Rows from block 5 of a small image classifier, named by matrix and row number. Rows with one number belong to one channel. Each number is 128 + 24 x the weight over its row's rms, rounded and kept within 0 to 255. All counts start at 0.
Before each channel's rows are labels from the 100 images, of 14976, where the channel reaches its highest value: "responds to" is what is common among them. Only what is clearly more common there than usual is listed. The data: made-up waving flags. In brackets: how many of the 100.
# r30: branch 2 reduce pointwise conv (model.blocks.5.r3.0.weight, 68x272x1x1), inputs 0-135
# b30: branch 2 3x3 conv (model.blocks.5.b3.0.weight, 102x68x3x3, transposed, each kernel summed), outputs 0-101

responds to: star (76)
r30.29 [107 137  99  96 137 159 138 105 119 106 102 115 100  90 134  88  85 154 118  94  78  79 124 103 117 142 147 107 181 143 132  91 120 123 119 127 117 146 113 118 120 152 181 111 175 112 132  80  99  80 145 115 135 158 101 121 118  98 129 160 105 122 102 129 147  90 152 101  87 104 132 151 121 127 118 139 129 128 122 121 155 109 123  67 143 134  97  87 122 103 121 116 122 142 126 109  94 116 116 107 156 168 124 100 127  99 105 139 125 123 165  86 100 131 149 125 143 144 149 124 117 151 116  76 161 124 114  86 115 107 125 106 107 135 134 116]
b30.29 [ 85 113 131 146 102 125 117 107 128 104  91 138 101 107 123 111 103 136 163 154 121 139 126  73  94 126 101 149 143 161 132 108 110 147 127 147 182 109 127 141 131 121 103 109 137  91 133 161 112 138 122 129  83  77 109 154 137 120 192 109 128 148 101 113 176 138 119 115 122 154 142 174 120 146 120 161  92 142 110 153 118 159 124 140 158 122 131 120 108 117 132 127 195 125  99 132 152 174 106 109 134 118]

responds to: crescent (84)
r30.39 [146 100 133 110 151 186 166 101 107 112 136  88 135  90 110 141 177 134 123 111 134 135 136 120 142  84 140 174  97 139 130 118 146  95 122 124 136 156 132 131 115 126 130 142 135 150 114 144  97 100 135 132  76  96 112 121 138 144  92 108  90 153  94 172 121  79 117 128  89 113  80 138 106 121 127 117 161 104 110  95 138 118 125 107  89 127  97 152 102 153 170 154 120 131 144  98 150 110 110 124 115 134 111 131 110 127 136 105 143 145 111 135 138 132 148 102 174 165 108 128 130 131 107 158 112  91 113 123 104  98 120 160 139 128 112 141]
b30.39 [119 141 138 131 152 151 112 145 119 119 153 147  84 141 148 134 176  90 121 120 113 124 125 101  75  59 120 163 159 120 106 137 113 127 174  79 122 163  84 137  81 131 100 130 140  85 129 144 129 116 124 119 144 134 149 130 113  72 136 118 140 127 137 157 133 138 119 124 143 164 101 123 121 154 156 144 130  41 161 121 106 135 142 111 127 147 123 120 139 146 112 127 126 155  82 113 110 137 136 128 143 129]

responds to: flower (89)
r30.59 [137  99 118 135 156 146  89 104 131 121 117 157 126 137 103 141  66 122 127 189 120 189 153 101 140 107 106 121 159 166 101 127 133 126 132  96 139 158 160 145 148 162 198 123 126 100 145 139 143  84 173 117  93 114  92 126 106 145 143 127 167 121  87 114 120 156 102 154 139 119 121 114 110 129 150 118 135 135 167 186 152 111 127 116 112 118 113 133 124 101 112 149 143 153 153 135 116 147 132 108 109 146 128 144 108 135 121  99 125 136 109 158 131 120 125 122  94 128 169 132  90  90 130 157 113 147 130 119 147 108 121 114 137 120 111 156]
b30.59 [132 113 140 147 113 113 133 133 121 142  87 114 137 102 118  93 112  97 154  96 112 124  89 160 105 133 135 111 126  97  94 111 103 148 107 151 105 117  95 122 108 114 104 115 148 116 118 160 135 138 101 176 112  80  94  90 130 162 102 112 137 127 124 120 118 122 104 106 124 100  62 107 114  76 122 168  90  95 102 135 143 149 181 163 108  94 108 117 141 115 112 111  99 136 120 103 140  83 140 151 127 123]

responds to: star (73)
r30.22 [118 143 124  84 149 103 112  94 134 121 139 106 113 133 118 113 128 169 160 123 103 111  96 146 128 136 136 103 173 135 107  86 131  96 131 157 185 126 104 131 132 138  92 131 178 102 125 148 111 106 108 120 132 106 119 132 123 120 117 148 120 125  73 102 106 118 149 138 137 144 124 136 121 114 146 168 138 163 126  76 168 162 124 143 124 137 100 126 112 171 147 110 187 175 112 125 129 113 104 135 153 135 132 132 154 119 106 120 127 127 169 132 126 132 119  83 118 129 176 150 163 125 107 117 191 127 113  91 149  98 143 118 132 114 115 133]
b30.22 [139 191 138 142 136 126 159 164 137 140 115  94 115 150 129 132 160 105 122 163 137 146 122  82 100 158 133 143 128 134 155 123  86 103 188 126 123 125 112 151 144 124  89 133 143 148 132 139 136 145 128 103  99 142 112 146 107 129 143 124 136 141 121 118 106 102 138 108 164 154 116 141  85 143 127 144 120 139 109 171 138 118 108 152  78 114 113 184 128  99 175 121 199 107 131  99 134  95 136 164  97 128]

responds to: ring (47); crescent (25)
r30.17 [182 133 117 120 125 105 113 127 138 104 129 177 109 111 134 129  55 114 127 162 112  80 112 100 138 127 110 120 125 149 118 132 138  90 128 115 114 164 156 131 144 145 219 128  79  82 124 157 109  91 174 138 112 104 124 126 113 135  98 146 131 119  97 106 128 130 146 114 115 137 125  97 109 145 140 147 129 127 151 222 178 130 153 159 120 104 123 153 107 113 165 140 109 121 103 106 113 132 108 125 132 105  94 123  91 135 139 110 155  93 119 131 132 136 139 140 132 140 132 138 121 139 133  85 148 168 106 103 123 111 109 141 114 123  93 142]
b30.17 [129 169 168 139  75 157 136 134 143 149 119 138 107 149 145  97 124 109 149 154 172 137 150 157  97 165 119 125 165 101 135 118 134 124 139 118 106 124 123 143  73 123 122 126 120 118 161 141 147 105 133 143 128 171 186 163 122 141 127 158 128 135 152 104 147 161 155 187 134 110 114 137 146  98 145 155 131 143  69 132 154 109 116 129 132  98  97  78 116 123 112 105 109 168 146 101 154 133 149 111 147 125]

responds to: crescent (68)
r30.6 [113 103 163 133 128 164 112 130 133 109 105 105 154 107 137 159 141 129 133 126 136  87  92 120 134 118 142 167 126 140 137 134 154 116 118 121 129 133 107 106 118 111  90 138 147 150 105 134 116 118 123 122 117 131 113 135 118 130 111 131  67 135 119 174 105  98 123 117  85 135 154 114  92 129 147  96 130 164  93 126 134 134 128 129 147 149 137 117 119 136 123 105  74 125 158 138 125 137 110 123 109  93 109 139 130  90 164 166 119 103 145 125  99 136 158 133 180 156 105 116 130 147 106 160 128 110 102 130 120 125 112 138 144 120  98 115]
b30.6 [ 93 115 125 129  97 150 132 145 121 148 141 138 160 138  90 144 120 136 146 133 116 174 118 161 132 165 107 122  73 118 143 100 130 131  94 127 125  68 138 110 122 110 131 119 157 100  87 105 163 117 106 133 106 104 109 118 132 116  91 115  99  96  79 137 107 116 115 117  95 111 109 132  96 173 113  92  95 113 128 115 105 137  85 138 141 130 117 107 116 139 144 145  91 133 129  82 166 153 152 104  78  96]

responds to: crescent (56)
r30.27 [134 114 137 163 149 155 134 129  93 125 123 116 138  99 125 137 108 122 128 141 133 103 105 113 134 108 147 143 128 127 119 138 111 142 106 119 115 118 142 139 101 135  79 123 105 194  97 114  87  97 109 143  97 113 107 121 140 135  96 154 138 136 122 156 136 117 128 110 106 127 123 150 110  94 137 124 123 118 140 111  81 133 137 110 159 112 122 155  93 151 140  86 126 122 134 127 131 135 110 133 121 141 122 138 150 126 139 166 142  96 123 173 140 134 144 140 105 129 130 149 120 120 106 132  89 126 157 165 109 138 155 151 130 134 125 141]
b30.27 [140 139  99 142 137 121 104 111 130 119 156 150 204 117 133 126 123 118 100 162 108 128 112 114 117 103 123 154 104 118 166 157 139 126 114 112 119 182 170 150  68 138 122 154 133 161 135 112 119 142 113 117 181 132 179 140 125 145 111 130 110 122 137 155 121 133 106 121 109 138 116 129 100 140 166 157 166  93 131 138 173 136  94  93 141 132 151 158 147 121 133 141 134 159 128 183 126 115 137 119  72 158]

responds to: rhombus (52)
r30.45 [136 141  99 113 139  89 123 147 167 136 117 150 123 136 132 139 100 182 154 110  96 159 172 154 139 124 129 119 163 134 118 119 129 164 139 127 143  85 108 108 122 123 146 104 141  99 114 107 150 114 156 115 133 110 112 129 103 110 155 122 122 131 140 127 113 155 128 123 121 119 103  88 102 114 147 118 135 172 112 112  83 161 137 138  92  82  70 104 144 141 108 162 131 129 128 130  88 109 158  84 143 122 120  87 119 124 161  83 120  89 168 136 141 135 120 155 128 125 145 117 167  88 132 131 155 192 124  93 137 134 147 153 109 137 150 136]
b30.45 [125 175 109 149 145 116 124 120  99 130 123  86 123 106  89 157 128 102 198 129 133  86  89 141 135 144 159 115 130 145 175 105 112  92 134 153 110 103 140 143 157  95 120 129 125 150 105 109 108 110 102 160  89 124 124 147 163 164 130 130 117 171 165 114 127 153 152 143 142  77 157 150 110 113 147 147 104 149 102 109 104 110 141 170  99 138 114 139 113  95 156 132 166 121 124 134 134 115 162 143 104 113]

responds to: crescent (61); circle (35)
r30.64 [137  96 143 183 148 174 115 120 129 132 147 137 148 119 137 177 150 127  94 127 108 167  70 116 148  92 168 163 121 112 109 133 147 127 141  89 105 121 156 129  91 128 122 178 106 147  97 138  81 107 161 122  93 103 110 121 146 129 118 143 129 163 129 211 119 124 113 152 122 133  98  87  96 139 129 120 110 131 118 135 110 135 109 115 116 145 124 132 111 133 124 162 177 129 124 143 121 133 136 140 124 145  99 142 111 152 113 126  81 119 131 167 103 144 133 142 128 133 105 152 105 139 119 128 134 132 101  97 135 111 130 149 147 127 106 115]
b30.64 [143 126 169 149 114 120  84 116  89 115 148 139 125  95 114 117 166 142 125 132 148  91  88  98 102 117 103 130 136 113 107 126 114 128 193 107 105  97  71 153 100 112 124 132 134 100 140 190 108 128 120 114 163 120 115  82  97 125 106 102  96 149 153 135 104 119 156 120 142 124 117 148 131 177 134 142 132 122 145 150 131  81 122 121 120 129 143 121 114 131 113 110 153 193 119 109  90 127 148 125 104  97]

responds to: flower (99)
r30.57 [120 119 122 135 139 133 127 156 140 114 105 149 148 130 124 139 122 158 146 117 126 252 174 127 101 118 119 110 142 155 134  96 117  99 127 156 196 137 116 140 133 106 107 126 192 156 140  98 139 125 136 132 143 139 136 139 150 106 111 120 108 115 118 138 123 153 100 126 107 118  82 180 134 112 113 107 106 131 142 105 103 178 103 149 151 139 115 101 170 179 111 130  93  89 123 122 148 108  92 103 125 134 114 107 104 103 133 112 120 114 113 147  79 108 113 139 125 138 120 117 124 135 124 120 112 131 116 111 124 106 145  92  90 108  83 128]
b30.57 [118  79 109 113 133 106 154 116 103 119 123 120 141 105  89 121 124 112 136 104  87 111 120 200 111 137 156 122  94 123  95 119 117 100 119 185 122 139 114 131 106 115  74 121 136 123 104 119 112  99 131 138 117  91 107  84 126 115 103 122 106 107  95 128 108  86 142  83 125 174 137 111 119 120 112 102 122 121 163  99 121 122 142 164 130 102 103 159 123 162 131 110  85 122  94  93 154 127 116 171 113 122]

responds to: gear (98)
r30.40 [106  93 106 142 102 122  67 145 104 144 131 162 114 143 122 122  86 123 126 117 103 127 102 115 135 160  93 110 107 111 143 140 111  98 113 120 157 151 107  93 129 153 154 136  94 107 118 124 119 172 136 110 152 124 137 122 122 170 113 156 155 114 152  83 181 164 111 111 118 134  76 127  95 156 123  70 106  96 167 130 106 136 139 117 153 158 140 149 142 153 114 131  78 135  86 132 152 116 140 114 130 143 116 138 141 133 143 149 141 141 113 105 137 107  86  95 145 117 136 139 128 111 131 138 125 106 120 125 116  96 108 120 132 119 120 133]
b30.40 [186 136 170 106 106  99 174 119 133 161 114 106 184 127 106 132 128 133 153 107 109 131 124 136 119 161 124 118 125 136 115  98 168 174 125 152  96 106 121 135 132 136 167 113 137 158 149 111 156  93  92  62 138 146 143 122 108 133 106  97 138 106 134 105 115 127 132 128 111  95 104 117 126 129 113 125 129 101 113 121 105 105 201  88 126 117 161 124  99 120 103 107 121 121 128 119  90  78 112 105 124 129]

responds to: crescent (76)
r30.36 [ 97 116 131  90 176 149 142 134 107 137 128 115 131 121 136  99 129 152 139 145 137  75 102 125 115  88 178 125 125 128  86 129 134  97 147 110 102 110 128 119 103 132 107 148 161 124 125 142  83 120 114 120 105 135 137 128 143 119 104  95  94 124 159 120 125 108 115 142 132 143 113 172 102 187 130 148 123 139 113 112 113 110 121 135 116 166 102 121 152  96 144 132  94 111 151 105 156 145 105  59 152 165 138 152 116 120  98 151 134 160 137 179 125 146 121 125 151 142 157 101 139 137 126 155  75 125 127 151 183 138 135 157 136 139 133  99]
b30.36 [104 132 132 132 133 126  97 101 144 103 117 104 112 146  77 138 146 158 116 115  93 121 142 172  78 123 132 107 139 128 124 110 103 149 145  92 138 118 177 100  94 112 102 131 156 112 155 129 128 110  83 119 153 125 108 152 126 124  95 125 135 148 108 111 130  96 132 133 130 131  89 139 130 177 127 174 131 152  97 136  93 159 104 111 151 182 147  62  93 126 112 161 148 150 146 140  95 162 150 123 143 116]

responds to: flower (100)
r30.66 [157 130 128 124 110 109  50 108 145 129 129 171 118 171 111 132  81 129 114 132 110 162  76 106 153 141 116 127 190 141 134 177 121 174 129 131 206 154 122 177 117 157 155 132 159 112 128 146 121 104 179  96 107 173 136 165  95 163 116 113 109 120 141 104 109 128 113 141 142 111 130 139 104 142 130 118 116 142 120 104 134 174 109 150 100 142 111 114 129 121 121 110  88 114 122 110 159 118 107  99 154 102 112 123 116 126 118  63 117  82 150 150 117 130 119 121 163 122 144  97  96 117 140 140 114 142 137  95  89 105 147  96 142  90 151 130]
b30.66 [154 121 145 119 165 105 149 119 151 105 157 146 141 100 123 119 127 136 116 127 120 112  86 111 159 157 150 180 145 151 140 148 131 101 138 142 114 137 114 144 103 101 135 132 144 116 112 137 150 112 148 108 135  91 133 148 144 149 117 116 106 106 107  95 160 176 163  91 136 108  86 183 139 133  99 123 100 127 160 157 110 144 171 177 124 112 107 167 124 148  96 110 161 140  88 142 156  97 137 173 146  94]

responds to: flower (75)
r30.9 [194 117 140 120 108 147  86 132 154 106 165 169 122 111 125 105  94 140  88 150 123 157  66  94 112 146  87 105 160 164 122 170 137 106 109 113  81 152 151 154  91 163 118 121 131 112 113 144 108  67 140 113 109 183 152 141 130 139  96 144 114 138 106 118 134 159 109 121  86 117  93  89 151 144 150 127 103 135 147 112 117 161 156 173 100 127 133 120 147 102 147 121 141 105 129 127 115 127 137  71 167 130 125 136  89 144 132  66 103 118 148 123 130 112  96 155  78 105 140  92 142 113 149 148 154 173 132 107 116 116 163 136 116 101 144 122]
b30.9 [143 105 171 134 149 108 104 108  99 124 147 109 113 134 126 112 149 130 173 145 108 153 121 110 127 127 118 145 162 130 130 104 130 130 174 105 134  89 113 140 125 109 101 128 128 158 126 177 128  89 134 169 121 110 123 142  94 218 130 119 119 133 110 113 150 135 138 116 112 127 130 162 121 158 130 124 127  89 139 132 114  90 166 184 150 142 104 158 135 156 113 133 118 127 135 103 122 191 123 190 120 134]

responds to: ring (70)
r30.38 [ 63  99 133 108 150  98  93 122 115 114 129 161 145 118 146 133 141 130 125 171 151 145 124  81 155  77 114 128 148 128  90 103 139 129 177 128 119 154 157 176  92 129 115 162 140  94 120 164  91 115 176 142 106 141 107 122 114 146 115 138 157 146 120  77 116 132  97 160 104 152 107 177  84 155 127 162 118 143 149 162 150 112 159 117 115 131 101 159 137  95  98 147 125 105 108  89 127 130 113 130 104 145 132 138 130 138 100 124 146 120 118 144 133 129 107 123 100 128 180 113 126 115 110 106 128 123 111 124 116 106 133 136 144 139 122 117]
b30.38 [101  88 129 123  86 129 136 141 139 129 113 160  92 160 125 112 138 141  69 119  72 102 116 124 103 133 113  80  83 137  77 134  87 102 134 107 141 149 103 126 111 144  92 133 106 144 137 159 159 133  99  89 136 102  72 125 143 103 118 157 123 118 117 144 123  96 109 111 118 133 102 134 126 122 109 138 162  98 116 108 109 137 131 122 148 118 106  88  96 179 115 103 119 141 103  92 117 143 101 107 150 124]

responds to: gear (54)
r30.56 [124 107 106 110 152 130  81 122 114 162 118 119  97 134  98 127  96 126 180 129 109 139 162 124 121 133 113  92 105 139 168 175 130 111  92 150 179 143 137 125 157  97 119 136 135 111 121 108 129 130 120 117 123 150  98 132 118 177 130 120 108 127 186 119 120 141 116  91  85 138 105 111 108 166 104 106  95  87 147  74 111 170 132 160 111 144 168 135 132 159 127 123  92 126 118 122 142 153 124  85 142 163 151 105 127 123 112 101 134 115 105 133 104  94 157 138 161  92 157 103 113 142 113 146 110 131  93 111 104  93 123 107 171 120 127  97]
b30.56 [112 143 173 118 127 149 118 142 125 120 153 116 162 123 147 113 131 112 147 136  85 149 147 165 146 113 132 100  95 147 129 153 153 172 139 152  96 170  94 134 133 102 161 121 102 129 130  92 104 129 100 126 154 159 131  87 137  83 105 158 109 109 153 152 109 116 171 150 100 140  74 137 123 144 126 132 144  93 183  85  91 108 149 101 137 141 151 132 139 144 142 145 109 126 115 121 133  88 123 154 111  81]

responds to: rhombus (72)
r30.34 [134 158 156 140  87  95 121 125 130 126 117 128 132 118 108 122 131 112 150 111 100 140  99 117 112 129 105 129 127 114 142  92 137 161 112 124 132 112 120 158 135 122 115  99 124  83 139 120 153 110 105 114 179 222  82 125 118 125 118 134 188 120 121 103 176 138 146 118  96 140 128 100 170 173 141 112 103 124 129 105 138 120 181 116 117 147 143 119 129  87 130 111 131 130 135 131 169 135 140 157 117 114 146 142 118 117 108 107 147  89 167  91 124  94 128 108 157 120  97 138  97 139 133 133 109 132 139  93 106 120 103 135 127 134 142 141]
b30.34 [119  99 119 132 169 113  84 126 132 118 128 155  72 113 181  91 103 115 117 131 103 131 125  59 132 107 135 165 160 139 131 157 111  93 148 120 162 121  74 143  93 126 110 115 101 109 133 130 119  95 166 105 125 115 140 175 125 126 173 123 117 125 106 120 160 133 154 116 144 153 156 135 100 140 125  96 128 117 167 151 140 109 108  87 134 122 107 153 123 118  81 110 140 130 119 136 137 169 101  98 123 134]

responds to: ring (51); star (30)
r30.32 [147 112 123 145 139 134  95 131 166 106 162 136 149 119 120 148  99 125 122 160 131 150 124 153 156  84 122 134 158 177 112 107 172 104 156 104 111 114 135 140 136 113 149 141 132 127 104 176 141  86 142 134 115 104 141 130 125 135 115 136 171 129 100 145  94 152 114 166 145 141 141 131 105 121 109 154 140 164 100 160 164  86 152 163 142 124 100 148 151  94 119 116 100 115 106 121  78 151 138 151 120 132 110 150 139 120 136 174 168 124 133 119 126 145 122 113 155 109 178 135 144  87 122 116 136 139 152 154 174 162 137  90 159 166 113 106]
b30.32 [133 145  95 101  90 142 149 141 104 119 106 119 123 152 130 138 122 145 127 114 123 103 133 181  59 143 136  91  92  89 123 120 123 139  95  94 121 148 117  96 182 118 109 135 137 121 127 103 135 145 121 110 112 124 111  97 155  91 105 139 161 135 125 141  99  85 101 122 130 109 108  76 124 113 149 115 149 136 156 168 131 131 108 107 119  97 135  98 139 134 159 120  90 122 131 123  70  77 140 100 169 132]

responds to: ring (88)
r30.48 [159 155 120 118 136 169 176 129 123 107 130 150  96 129 158 110  84 120 107 149 131 106 121  97 136 136 105 134 176 137 143 178 118 153 123 127 124 132 137 141 109 156 123 146 109 113 118 162 136 131 171 104 118 106 153 154 111 137 175 129  61 134 164 146 154 129 141 155 144 140  95 105 183 183 124 127 132 120 132 101 102 129 124  96 122 164 136 135 155 140 126 144 126 119 114 111 172 111 124 130 145 151 179 108 140 131 109  96 116 187 128 141 148  88 129 150  99 112 128 100  86  94 105 133 134 154 108 141 145 115  91  87 113 112 111 122]
b30.48 [113 102 141 135 121 154  79 151 140 100 129 130 119 113 149  78 180 148 136 130  93 135 111 108 132 112 126 104 172 112 108 103  95 160 171 129  98 112 112 147  99  73 126 133 127 148 135 126 142  90 156 122 146 135 134 141 111 111 127 129  84  93 128 131 126 126 162 133 127 119 120 148 111 160 118  73 145  95  62 150 114 105 146  94 143 130 109 130 111 170 117 136 121 159  92 126 120 180 128  99 122 135]

responds to: star (51); flower (49)
r30.30 [111 102 118  98 136 124 109 117 101 132 128 110  96  92 123 102  83 111 131 130 115  75 135 141 138 109 122 123 142 139 160 123 122 135 157 129 100 156 154 147 100 109 222 121 126 133 129 111 103  94 131 113  98  73 108 103 124 128 118 124 102 132 146 101 128 135 121 127 107 138 175 124  98 155 151 151 134 128 128 156 183  92 130 140 121 150 108 137 133 105 143 104 126 147 158  88 131 116 130 155 148 150 135 110 118 105  97 142 129 127 137 101 113 133 135 132 137 165 122 105 133 205 117 102 145 125 132 133 129 116 116  98 108 167 130 109]
b30.30 [113 132 103 169  64 144 135  96 136 141 109 128 131 209 130 110 120 123 111 126 145 117 107 147 112 134 134  89  85 123 125 146 133 136  84 113 154 164 151 107  91 167 116 120 139 136 149 126 106 149 119 171 126 156 111 141 157 110 150 119 140 151 136 187 117 166 107 164 110 128 110 125 131  98 182 135 106 150 112 138 140 148 102 119 119 137 139  87 138 117 140 130 151 104  94 128 136 140 120 112 175 159]

responds to: crescent (72); ring (27)
r30.21 [127 126 139 121 132 153 177 151 102 145 108  97  94 109 134 106  70  81  99 145 100  69  87 119 112 158 172 138 123 131 156 215 105 169 137 141 105 115 110 123 105 123 116 122  79 112 133 128 119 160 116 110 123 128 136  98 111 116 196 121  80 120 161 122 152  89  98  94 137 141 118  79 168 143 126 126 133 127 108  87  95 118 149 117 119  97 128 152 131 123 113 107 102 133 120 128 145 149 111 118 135  85 154  94 159 127  91 142 121 120  96 143 110 141 132 129 112 124  86 102 108  78 136 156 119  84 150 156 101  99 153 127 102 143 155 109]
b30.21 [143 108 151 124  79 199 113 103 101 141 121 132 117 169 153  99 131 124  91 121  91 110 139 113 144  74  99 155 143 135 116 101 118 107 135 128  94 167 115 103 118 113 146 145  83  92 116 133 123 145 100 119 124 152 128 122 146 103 106  94 135 103 151  90 100 169 144 166 155  98 107 116 147 121 129 121 161 135  85  89 117 137 112 138 119 146 121 104 102 135 109 144 121 151 112 127 113 143 168 101 141  84]

responds to: rhombus (39); ring (30); star (25)
r30.12 [137 135 125 127  76  96 101 141 150 103  94  84 102 101 144 133  72 127 141 102 104 114 128 128 151 123 104 160 147 128 121  82 107  90 145 119 118 135  87 135 144 123 140 147 135 117 143 143 112 117 142 112 138 114 129 140  95 113 104  94 142 152  77 139 113 116 118 123 111 125 116 131  99 102 131 202 132 179 100 156 122 145 140 135 155 144 115 128 128 118 142  99 162 116 114 149  78 110 108 122 124  85 122 113 154 135 114 158 111 134 140 127 162 127 111 104 149 148  97 135 148 129 112 116 179  87  90 105 118 143 137 159 149 117  90 122]
b30.12 [162 119  99 102 106 106 120 147 130 148 131 112 140  95 149 146 109  96 106 111 171 106 150 120 123 115 167 133 115 143 143 181 133  90 121 125  83 128 118 147 144 154 146 102 121 133 107 173 140 174 132  87 102 107 134 143 135 115 136 132 158 128 169 118 113 143 134 121 166 139 145 127 188 112 128 138 132 165 100 161 167 144  96 110 128 141  70 131 103 153 143 105 151 157 155 135 110  89 135 114 139 176]

responds to: gear (46); flower (40)
r30.55 [123 108 140 108 117 111  92 136 123 119 170 145 146  92 104 126 122 142 124 154 122  93 140 117 123 115  95 121 125 124 115  85 144  99 137 103  66 118 133 131 120  91 180 145 133 124 113 154 133 110 133 123 148 113 103  89 120 132  90 105 188 117 109 119 121 114 106 129 152 163  92 164 120 123 142 111 126 138 142  87 108 105 108 135 130 139 142 101  92 150 145 111  71 133 161 109 142 147 118  89 135 106  90 137 102 127 161 170 149 126 104 135 138 147 118 134 129 164 134 133 122 131 162 122 108 128 127 108 149 145 127 106 142 142 112 122]
b30.55 [ 99 107 106 134 148 105 147 153 130 137 143 137 137 133 111 125 122 132 130 124  91  95 131 158  83 109 119 131 107 130 105 133 163 116 101 192  89 171 144 104  83  83 105 126 119 115 132 113 110  68 133 147 132 135 102  89 124  94 117 191 120  99 114 138 107 122  97 130  97 162 140  96  83 146  85 105 130 108 170 121 129 141 129 113 131 116 124 121 132 130 127 116  85  94 104 111 117 124  81 130 127 115]

responds to: ring (77)
r30.15 [122 139 122 137 111 105 151 124 106 116 106 136  90 112 150 123 114 175 123 103  93 111 169  93 107 161 116 115 107 152 150 119  99 161 129 144 153 102 116 104 114 114 105 116 106 106 127  90 188 127 127 124 175 184 138  95 110 139 140 174 135 125 115 125 180 174 116 124  98 127 109  86 119 200 145  90 138 111 118  99 113 133 109 105 117 176 136 103 132 130 146 137 112  81  99 119 145 143 139 102  89 175 104  91 108 115 114 174 119 119 138 125 139 130 143  76 128 135  98 102 161 138  90 155 121 100 171 127 127  94 105 138 130 145 131 119]
b30.15 [135 117 116  95 149  51 155 118 129 146 130 129 130 142 111 135 115 116 134 147 121 135 113 132 186 153 128 126 135 120 109 107 183 110 137 135  58 119 177 108  74 116 149 114 107 129 142 111 144 105 125 149 128 123 105 133 131 156 118 149 113 140  81  98 109 121 132 103 115 116 154 140  87  98 126  87 115 162 114 132 108 105 155  97 100 131 151 128 106 104 151  85 142 128 160  98 134 125  80 133 128 157]

responds to: rhombus (72)
r30.62 [167 111 128 118 109 128 157 148 125 150 149 137 145 111 127 148 133 150 126 114 145 116 151 111 113 146 152 144 139 115 151 109 153 145 104 178 159 138 135 156 140 104 184 125 136 150 135 111 141 126 156 122 129  82  99 177 120 153 169 126 108 126 137 132 119  98  96  94 148 137 138 159 132  91 141 151 179 122 111 101 112  97 123  93 145 144 114 132 132 147 123 123 145 119 131 165 113  95 140 141 106 100 104 129 180 114 135 168 164 185 107 126 180  95 102  93 131 172 103 159 157 150 115  82 190  97  95 162  96  99  81 121 119 133  94 148]
b30.62 [118 107 118 111 171 140 155 141 168 107 139 161 174  76 131 128 126 134 105 126 145 122 126 136 151 115 141 138 129 146  95 120 191 137 105 140 183 131 178 157 118 179 109 132 129 130 119  90 101 143 145 133 129 118 117 196 143 128 156 126 108 125 100 165 163 113 137 107 142 157 170 143 130 105 127 126 100  81 140 113 108 137 135 106 129 141 159 155 148 139  98 122 123 109 143 140 187 131 129 120 140 144]

responds to: upright cross (32)
r30.5 [122 179  95 154 113 115 117 127 116 133 101 140 125  87 140 159  97 121 107  67  91  93 129 136 120 127 181 133 152 163 130  96  89 155  82 162 130 112 122 113 132 139 174 118 139 111 106 143 138 104 134 105 160 114 101 121 108 132 182 187 149 122 110 123 111 124 150 101 141 108 125 162  82 117 188  98 174  99 115 101 140 125 148 154 177  85 149 156 161 178 123 139  97 126 123 119 125 122 130 143 111  89 107 155 127 165 155 150 143 122 143 123 149 101 119 149 133 148  96 126 146 125 157 119 135 134 121 130  98 138 133 126 133 119 103  91]
b30.5 [124  96  87 116 177 113 182 145 185 122  84 116 118  89 121 155 164  94 111 122  93 128 106 169 123 106 105 129 119 115 142 118 166  85 113 180 114 142 140 110 108 117  96 105 130 121 147  79 103 114 157 135 125  96 134 146 123 117 117 152 137 147 113 122 139 143  82 121 129 132  97 114  62  85 145 135 120 122 138 134 127 157  84 113 105 144 137 116 129 114 140 129 105 122 133 109 134 152 108 124  99 145]

responds to: crescent (68); ring (30)
r30.61 [122 160 141 107 130 122 174 137 125 165  94 110 100 140 120  94  80 110 122 124 122  75  95 123 103 127 153 119 118 157 130 189 123 165 131 132 146  98 109 114 100  93 117 147 126  89 124 126 145 148 128 120 132 118 147 124 115 130 172 135  57 152 184 117 129  96 116 100 129 144 137 124 155 176 129  98 121 100 101  83 135  94 134  68  82 114 157  97 106 109 136 145  80 152 112 100 122 133 127 115 153 121 175 108 124 135 110 122 132 141 127 137 131 123 126 124 106 122 113  99  98 100 130 150 102 112 139 135 143 122 145  93 121 119 151 126]
b30.61 [122 131 160 123 128 161 107  84 125 121 110 103 105 183 162 118 150 153 144 114  74 132 138 129 143 145 114 130 131 131 112 119 137 182 154 134 144 156 138 120  72 119 159 114 117 144 143 118 133 121  91 145 121 155 129 143 142 130 120 103 134 116 122 136 127 134 129 193  91 128 118 160  77 163 157 125 145 118  83 107 112 139 170 119 140 135 162 108 109 120 123 168 117 134 148 155 133 186  96  79 109 118]